{"tokenizer": "word", "encoder_norm_position": "pre", "encoder_fused_qkv": true, "encoder_moe": "top_k", "encoder_experts_per_token": 1, "decoder_fused_qkv": true, "decoder_layer_scale_init": 0.1, "decoder_parallel_block": false, "residual_init": "zero_last", "optimizer": "adamw", "epochs": 55.5, "warmup_steps": 560}
Rows from block 2 of the audio encoder of a small audio captioner, named by matrix and row number. Rows with one number within an expert belong to one neuron, the router's apart. Each number is 500 + 40 x the weight over its row's rms, rounded and kept within 0 to 999. All counts start at 0. Numbers have three digits each.
Before each expert's rows are labels from the 100 clips, of 14976, where the router gives the expert most weight on average: "top examples" is what is common among them. Only what is clearly more common there than usual is listed. The data: short pieces for a synthesised band: melody, chords, bass and drums.
# router: router (encoder.blocks.2.mlp.router.weight, 4x384), inputs 256-383
# up: expert up (encoder.blocks.2.mlp.up, 4x384x384), inputs 256-383
# down: expert down (encoder.blocks.2.mlp.down, 4x384x384, transposed), outputs 256-383

# expert 2
top examples: thin (high-pass); harpsichord-like
router.2:560487530508516505488496543464464470522501494544500457510455468458521479561495519496454586536520442437511509554513534469565417525489494537549543478551535483536496450473473461530557458548469497536493499519524494468477443548510495517483564516487502484553558502514468529516479549552502514473509493499578523497482445531439527527510487516540472552500546569530577540477507439473494484504428
up.0:503521462518526466511463518424471543522440537514467525569517457505432552452496504521522549537534525523431538497489467509505494546535537539486493540563482497505553511476487489501452508528532449499518489477445442468563431456516494514461492568484503460504471510540556536480560448560521490503499527390517457534501472517472537449490497509541513452481520469453428443498506587479485546510539
down.0:498543489455499560474519482528578429489512520433518493503496451536490552448483459517548501468535561502468537515499476537529499500585484515507468425515539452538491499449514526486484486513544506461471514512425478468541438539485532614413506573500444511514505489464492548453463538486504470496476532475568450496605439574474587474455498480502508468531577508516577531462494518490486493472427
up.1:540565512515499478505505428481449477465442553483496512497496487566505536514527435523582530527580514443508550464480479523538545511523540466547517509492531487477534543500484488480486502543487551444573479514495509520488480511521474510484490529463505454500441491478481550525508469521473446502585510505508509440521572403393511495520504430476500532513493496545514527492513502503567533476472
down.1:438530518486531519488586506424445484533459483536563456482542528513449561495562511416531531519487481547480505510497521491510545462461480512512533529463519487450529492464488546490546500473429527503478456539459485518564417503463574508487573527550527484521466515571432522522510533515551512456665482429529479542526478457499547498457517469518528511488504568524510374528487444531498531576491
up.2:460484434477536503525520457504538463496426506427547444544468529501501480466472474519525516475564516534488521518529454546461520519538494536496487473538512500547562476489473545551478402576566555537635423502465516498501502518477480494461519544544510463530483513500556488458467501518452498510425525506481543491448502455468481481612482493478477421499504451525460480478435563441514448523481
down.2:438487531517516547524537546478501485474499454464489521538522586553460500500435468444511536475475552486496461502506495469449468450514514508504496501517462551459566482475465578547494484469468479566462577531508492432501476515508474463438476529596452461482523582527587568480507528525402425514456468509459498536451473478537485510450458541485499429426520448467500462486552508409504499550511
up.3:522528517490483460514539538480504493486505473473506442517492430496481550435509483502513547456550519522468487432478484483511546492515553549521459455444551458534569486544525551499566456589567465483524524471475501493526483506516444528522543510466463489452441510413487479515548505532473419521451511542455403441525559426449445430551500531460510473493537527518433494528458509529492540502550
down.3:420467470488467503480538536534473508529505523438447482397530450564567503457526515533522436492527439533562532514556446508490463446537494533471434507451467479509504502487475502477483452444499469516478483462515432450473461582511567523442539550536501519483419544487506576512426542511562530385600511507443509542496493476567524502438420512500550494530471465572560605439474447480521500481499
up.4:509444447475509594527528584476599548497480500477521456570508461491492527534431486547483497527451475520458520572516473500435471536555521492447446469466487506519526422488500559515472535450478518457508479519484538437525397525588505539498518499497515459560490454502478513534475504505505488509479536541575501571452482475613549515588522453524545522414437504499523541465466476472557501461442
down.4:542437443582527467520475489502542598522561463407520535474443497541505457460484436500516446485428501494527523496502551428458511467496494465532481511433476527531518508445500422539535556529454481582548479506422473492445526472459524465559513508552513515480447482537477498483573508524570526421536445555482615501451485515550489478495493525527560426507505487536463498470510459530564506485571
up.5:498534455453458481468512477476472495455510521409477469530538556515550519494467497506562482487482514541522585500481482454586502535530466485478441480487513482540519528506504553441476536464535453573524509485469450512493453487544493531476530540437475475518462484465458567541526467550530502474521518515510425560536503506488537379603461443450526490434534471541458468449547554568514491481453
down.5:590495517434514535547509493491507515484503608489490521453503484572521506494544497545426483542482515534517556513492536459522478517463458479528527546443484443594498510461477432479533531539463471533513536485423464474486477475458496539531481532538458526557430500467430487494527518507529522425562389561493507501447443493447545505523547464482523542537477521551558535453528486555521499488489
up.6:447483491499519574554524431467534504539432515525552499594530525486531507467506513482506607490604473531526483550512495469428466489537498534513539487578479570475545481518505455589517408542518501487573460493483483488512478484454479489471558510599511533467543530469548467515483517546460505504454479523446548545442453434461451425535469503499473421492490452538483473500493541420562498540455
down.6:517475536474495571553499539464499521512439486528517477554499575498463464550530501436512579537519488481451473493533518503436483429538484517510553440515439612447552484468423538556519526423457513528541547551496502488529496503535448500468580534578478472472565522505503571491497538537441433534459520517491475555540448515527487497451414553447537445433485466566512421495510529419538495562505

# expert 1
top examples: thin (high-pass); string section-like
router.1:473485523532496445515497504467492548520565456505498466520501527519492484521493514476510512497553526508459501529488508587436519551496500528484445531538526425575486466509489436470481550486486505492492433490482504504502523478493525492621448466469494524437522541479478474531543505496497469522554442512486450544553468505481473523547505473481574472548505476457559507456489493517488547563568
up.0:509547514471553504504502526549532479542538502479558448534534462566380478516438543457518559531550480428490449474460527568525445459557530483548474472513452533439557512546520516570444478538559508530533470469465557466550492472450478486470492523419474466494491504549530498531477468606531510491528454485501392495499368488484485505551494534562503542548579528412487538488498530496443558509510
down.0:561448486409515519523482539539546487480534559464546501498446512522527390560427511470499530493466449413465522491474443497492471458554503506498525439521497477434536499511470519493454498531433507470500570522387519565488547457514531572505469529484477510539476473526454525468493505495536528550488521501533530490466526585467504545491477535477566481544485536497496474449512538477515528523564
up.1:527537516447515497540440538515455474430491526456476527530514476565474563513568443487532547549537512476530478527465492457492442520497536512543519505555441452528517532505502551488544576543501487478466479482468515528485472463521501517444448452510503548484481504531476492459505475518493510507552505487469491527401554481406536464485448479538496452467551454407423514571503505503508469416533
down.1:529477482557523585510542550439501529527476452532527565562450541487423487525488490453489530471524484500457514511535498533541465510528527527494439467448507513503505483509480470513489486461443487496551484514529488514558476526497426469525464520593498536587457510569541437508479529501521525554412475534516456489494495497534506471528445515545483496502532474520551524482470497535522514525560
up.2:480534535533470436467582527486516450493538525513537514494550501555491556520498513501534491483483603465529512554550464455442522517548457429511397473504506479473488464520546492496511482522487497491439436516511467479467453511501570513519425520505488514472542513434470479427526495453549485495505487509535493443581565457488538495452488541467493486527542490468524457508451516541523537444475
down.2:392511532557522568498463456454432535490477469460502545472507500511515469526522493512512533482512478563531399476502491547470469517559483549494536508523536501561474519507561437489493502530531508542430420515558515510455534442473502494529494464583524464456493484480393488494478596453466548511522459532459534559546494524521468492459508497501471441505501535469496542482501453490486499493519
up.3:493555514482439495502514481555526483418489533432463547450497530541507544515492427511550496547514499521542556511424480421486545517536448543515492554530537541532528565506513502452539518505546504483457480538456507508512451436514451536482527561504454528463516412424529514501530438479493410505458472537450534517538556546531584404515526454452542549534471504503475431529466536494552429456569
down.3:481426441589456554557463491515510547542541480466479509445516571494563420464508519507437459521536460526555506535581427515479496524530478488488510468496560523510435558560522482539515483489514487478435510513486538494396538462467512535548499504509512565484525587493529432509500543462568517506584476541416517490434548457440477498461558537487481455527431476543498548495444449470505513558489
up.4:451491495536551461530457535450497502511438518509551520523474482484516567555476460551448507509472505516528500553547492518527487517503566419505440491532595487518488526458527530516531507542476469536461457435485558493537489497429481549518471452486541571472489500461494519533487557479484475481540479457552462464580541524509467473447526488477443537578562499514460490548500462460516505513490
down.4:515468450504456556492490502511503493453453509466508494477442524495455462512454483541528484473522539413434539457479483569535513492514493479438403461454541492526481429484551555490522524494456485556403365566494494531530473435516496521477423478498511512437527533518470523502564507462472506502455555549559523375534502511486515440466612516516527431507488471448496499536544433519534483511489
up.5:464541537515476470523473506527529477445479486475546493510516469619494545519425523551570508506527621485526516531530514452510488483587482457516468508518513493486493536519525503439485450517565536583484491424437531516530452438521475566446512552526513461504448453515549523419464417473503444502493487453520483439524491492525545423482475522551457470488507492416524539475508563500540477450488
down.5:540497496528515456539444509443496499474488404480630502596519502519448542512522440492504508551509489487522575496510477485518490455555548516540469412467430501492579479475535506465458535532493552466511472505462489518529421551505539548418475571522502504534521558484487642489557541525481497479484555465533480491530538521435526484542524473499481476498527492419523499495570532521468534506479
up.6:477474493476407522553444503484609486469507509493479506541560567525479510447484478530496452486532537446495495476447473504541438507529454477476495513556528461515472512421526469488461484522517512557467417538500501487540473533492544540496418434510470497555545477595539558449486483470396478487506469507562515431506424568407507449479501444545545482485463412447455522464504504375495445509497
down.6:540525570471557504540488534522461420422544470475488447518459437575567499479515473478488489417513465532510568481475508493439531466528438490538450523515544519476450568477471411481455567524462506482536479523471496513469498465500498518510517569499421505561465466438523524543447464488531414528531536561411519561529556499492467502476496483474512569458470489573518541450491520474503496460515

# expert 3
top examples: clarinet-like; vibraphone-like
router.3:508516467455497493518506536521455496485509511501438539409455554480528447481527507496484423525501525557561478404528535470458552562454488460440531534522509558553509540444527515489463555463543475533507572516502480503497497496399500472387547492508532499449486420493569518473511462449546518533505543545427541492440542478546513507489543497467421526494453530486409496547535496450504404532523
up.0:482505495472528510517448470535452424541429521511535507506567431476477498480458511514511438510521573454474522531489537490462506509523464443548557505513518470534557448492499510474514462491480520461521502432478530563538527482526527551488449501580489481488448529484557488596454455530412467490466470483525521440503467527459518518512479549615476518536550505467506443515434457471477500499519
down.0:475440502559509592480537446520483558537444497472518438508457465515475502519487497514433536490451379504473443536502486486506536532482500530447468491452457492512474454471478473500409468427518541498466520492553510507497529552487495520521539444520479530510477545518533494426544460547512566494500559487440476529508462432584475498540486493512484464411558515493509539387454446476454538513577
up.1:484484517488436515551541486462547437536545526478480430501515421515493522468533507510520501477533535451546513592454506415545445475502562534532461446628514486568489537520460494512515505588586505547500494448473549498520479540461509509506499481514537476462500450579497442426418456520445511359569452393538455537476504541465499464465513508520521464487503553510514518521438477538505462480467
down.1:536485577438407512538539535502481534497572583500457496481405443511484519498485497500524566491523489427469487466512553481565446505508541544463460494524510495522501539464465569487515536461561508535543499540483513511437535480534495522540541491452546461464501474447495464531552432424587508595558542549512479496474467515560560417526500478400440540441459474563542456516516487547502487452442
up.2:520494536492569453466520551541493520529526490464518483495496525526478489452496534479554492551472490483504568489500518444503507482453578469475535402443576540466494534536441555525492524498441505493546499473455500548489498525513495482471498501410502434501465434491533545563535441496480568533458550484492421534566567533544507521527526485525525531518467529453495471510421587485484478530505
down.2:530461491491467525449555538553471489459438517466486506507504507539473450516507476579490470559482537459460508499439526481501499474585541444513484469449455494441504608570490561504513477499445511529592502546432518519502502427502456461492524556478498461569449504489456564402552474520512481588535427567449466487469499509485468532572478490512506449546534447538492524566530481479448598514440
up.3:513496489475480508492538536498532450486520545508513485500501581585418477533487488478518455590452461488419469494490531553538500560530550497563446529529448482528528512493529445497491474525555501488495428560481557425535457459508517485487451497531459528476512433499577476504577488464535503559488498554531407499452482461555551472555459513554484586503524494471417483515448500495547548456440
down.3:446475506462466581492572461522428526511469491564455498521473527446534418559552552474521516530429417552552522439461542536488498437492530484436505495512481548481496520540507527473522462499465499540545461524502517477479463455501443461563547537593525527428512507494525459554516548489483574569526542451496480483481469488514500491518522602518536456557538452544502534532533498572584530477441
up.4:435458477536543517476539563486524516477440550534501469514480469458483516555510491558519476555547520487514447477559477478528536545484472450457505460465514495523512528452382504490410491558537494524503448512473538459522461494489545537461481449451546550446530433527457465462563525503442436517551566457522527440464524557496586528507490451516462532488513486454504446533485518421481459462513
down.4:505478459460561459482491534456595520497513499490541517398487474449463447477438526554410474506412529470550540482518491458544442469495513510473497427523430492541572516525476490512553562560428468402495571570519532466460481531496467459480543499495510523543533489516468551506449439445534542469491464527507486541520485578496493557520454430555502554447456574520508484513514469527471577568528
up.5:506471502519561557497507507523486551529535526466509507527494462519520529482465437495469511487445474531500576518570422471457521426513470494621454585493454496503537455452506523461478510468487590487553483543509478445507439510494528511475511628541427487503520516546501592469554488545512443447448509487523501468523539486570473482502512503481600506470521524498479435477513507460512597545502
down.5:515496514530530540619495513490575515488575444536461492495501539476511458557498550512492503563499446504491525504511476546428515498539403521466584547571471474568493414450466481519454457498451587543505501470485439515461506475517491499526479533512511497509576477558461490547461469535516530517536411548513534561520480467474564531501500527540528554479474501486479491416477509542485480543426
up.6:427583479489480485428508523488486472530449538491527455448543419442513519503473491561521469558502523462510467516505536517457501475522536532453558525467554522465459444497458568482497412517563461567518530435480504566492467561527546511455556513471527520491465506406459505583449571410483484446546489442521556511539501445451497414520526532503463582573506597454530471464524494478497439573535
down.6:508597525534537590498488421530484448508501547475482489513464546523542487543494491495467483449469397484507590561489487504470522507530510533499445482504513425534539544513575474447420511481555520515532482517501440457470564510446488515525521521543456517471492496489453514544475457522569477491502502504484523558570441422564510487559497433484480539496550565509554538420472509513503516428513